Weights of a small class-conditioned image flow-matching model: 72500 training examples.
Rows from block 4 of a small class-conditioned image flow-matching model, named by matrix and row number. Rows with one number belong to one neuron. Each number is 500 + 40 x the weight over its row's rms, rounded and kept within 0 to 999. All counts start at 0. Numbers have three digits each.
After each neuron's rows are labels from the 100 images, of 14848 (inputs lightly noised), where the neuron reaches its highest value: "patch colour" is the nearest of a few named colours to the mean colour under the peak; "strongest on" is what is common among them. Only what is clearly more common there than usual is listed. The data: dead-leaves pictures: piles of overlapping shapes.
# fc1: MLP up (model.blocks.4.mlp.fc1.weight, 576x192), inputs 0-191
# fc2: MLP down (model.blocks.4.mlp.fc2.weight, 192x576, transposed), outputs 0-191

fc1.254:540541592475534488470515516434483455475518509541547486568511548550493446480511489485579507485508543476539488580576430509535461479589422472511542543468538443435518544507437508445550507504482529478498481502522530569510497491456475435464556472509489469502480481450518517501437569411460481528450524490481475558487465458553469443507475532491508507490453470510528387548473559515521405508520518548495512517477477506481493513595558604509560508464506503508481508437488555565469562476461569550474475441451454467518566503496544483526468497456525537478517524503448488483487537479438490427
fc2.254:483533530506547501487495474592515534503491527469464461536534469516522446522505510512426526532482468514521492426526571496479563505589439483461445548500487541522491501491486534546558508514482550496499478533433400451506398473521516441486491480471518555490511511514442515496462569393572499450432512478528496556502435482486487492507491531541528515479441496561448573450483493532520541490521453515541489515468523482479523496531505475464492552508479452494490469418458573419527508460524445506524528497614467477405536509493494539453516496491421484500471532546416550472610488500549537435
patch colour: purple
strongest on: vivid

fc1.106:520535516558517473524532531504516488413512422509426449499479487434499463426501472503499463462491494467535449557519514486541496513492521530460488495521584471523485488476500572511517469449392533521499463442497476406513514547477536508465450483425500560454473476511533525512523475503579499412482477535500496521494494545526475563525539483584479535493470497520517508520544464530521473516527514535516627474489496568478538531508468507489540492458482535481487490463527486512507484409477497576490443582475555422515539522459587503562584470477540512445472501510481523496473628444558495410
fc2.106:581541535438500461534501445495492538549501478509504532500555457459495497510560532476497492523481538527521542416461432573484460487556459518512476439501410551480528506505519512533530525522531456446455480501499470572508463615580460503430543510488534519497503465573499469504471584521499501516484479568476531517525520626524484514621464497546500546474479485503506504482501540552536488530557523473525413542485516582487413519554518416430463504561535454467468512475506525472524490486476471475513450462515508454494511518533510554526423517473485484465590509556522453481503411505484497477
patch colour: purple
strongest on: vivid

fc1.568:489422538529516516507473511543467474540517536563516491504456401481444474504526479527454507469544538436538424477522546523544474516500497422550487500550483503503509521497513498528516621485543470489501559390581496558475560503498497524451493502524506483480513495513547520454445513500493475447483461505510464511496529492526510487609520471480522564462475473551535481421544498502502489450470504479575499555443508476491492567648548469516495552515522509530535432477535459483551493469552511463459483522449528503479549429529524443517560473501480508509483486493472631456586523462501455426
fc2.568:461523499480565504490477506474513564519502534481495474545460464472518500456473532504576475530464479553538450492535499487529494488513449495490540465530534453559491501503447432549484537418554467494397463483528590450430499512503489522404502494523478510513492535512460512600549440492477541524480454421550542523456495456481491490450545530505535524453472480532502462453482477519585577492395472559441487537450550502496421487524552555478540546519462497560414478464478532446435386526552459500534497492534415511514578525494455480514482489470462536506463432504481500520506499532529545472
patch colour: grey
strongest on: grey

fc1.464:515497546473454517527485473564458570442510463485478488512459474494469547452489495524411496484464492422530482537536489513528520522539535475428480574552523376454502443459435520576456478529502491490511564487486493483449478481503533478477522487519490550509515464451462538493465472432482517418470448509424445520474547543462497457493472464575499503556470495483505553570568489537557440493524505534514523532440485577525550518509516492516486422423496534483548578434508500458512513497468575533405461464521526435472526463393549506477520538502501466383526498531535473503526498502477514528
fc2.464:505481540487447479493460483486581437586456490462475524518544454503518495570480485453474450547483507526521499499484466529473509492546473472560507500522452586503511478499522497420485454532563403517482486520476491511486501476488487480519468444504490463502502452485525498509523441518539468528405454503548475465492496501420512507545449472535550496424547507461513439461500502496567523528478514519478474541557507638575487487539512452481511470537592540440480431444484553565502499484470473486517507517520493457537499473597517610467448483513479438352495514540545440504489483496528509566
patch colour: purple
strongest on: vivid

fc1.223:653454494510517530524500517554471539517438480501502515429531440531572462525503397556572499493472472490588503497539513446545448495527501481484517464522510443494443541445584505523438540485516480523550489567496505515451504510526540596478501469517488557514459561468522548546534461511479417610495480489518541513443479530517497515532465563544463524542568517441569513400422499566504458442553507528488529454531452499520479516458483456514536509543480543514512550449507489504459504512522574481474526474482448508503521505436492498473521574545492516551484538448557493521529507495502509470
fc2.223:421384394469477553465510456505468470487531462475495475513454463547433485468462592520419538470537508480539549506522546423443445527498488498515467492546507566542506562510561498480436584435503454507450461570532539495431508458536480581422506471528526471515496545510454469537483492490527570423547501483491498488522513526488518545422455491512482504477458499515444530560574519490538537535524479510497459528536544479516521546479477558494451526495464521547540522483459556540563511486492443489547475514487403479544501521522500476460475498428492500534522616532508472530558543481498480505
patch colour: purple
strongest on: vivid

fc1.39:525495500467595533531498521610492496436440537504526473522510508502472527592460527514421479466559499542506542459570501450510439547444535567479467478492509554501520477432502500516448531527515481515517596519478527535470497499479450472441550475534462533507540517489511555463438484437502487500528484480419495482420468528489525432504486552544529420545555450514536515513520528493473441413535465503472553505526468493519504516482568531523519418473532474455546486423444478504456539468556552486425512504528553444485517468552534416434510402514442496492480510507586486497430499510496473495
fc2.39:462460518514591578484550594440453508542546485545460486530512560502534473429422448552532476525465525477475462538525527466472523473469505584542531495471539408498505482493489479470481549531473502454499508485539517466514433569509567443470451529509501466492541506476530500490516456508500505510509510502500500488474531518490536452544502527543508474498558494476441501507480513471507509572520470494500452534443467490534532615546519582468468537547366528420460577459430550531524536436501447542483448476490489492516477477484460434398468446518552460475523548501561450481534475562499461529
patch colour: purple
strongest on: vivid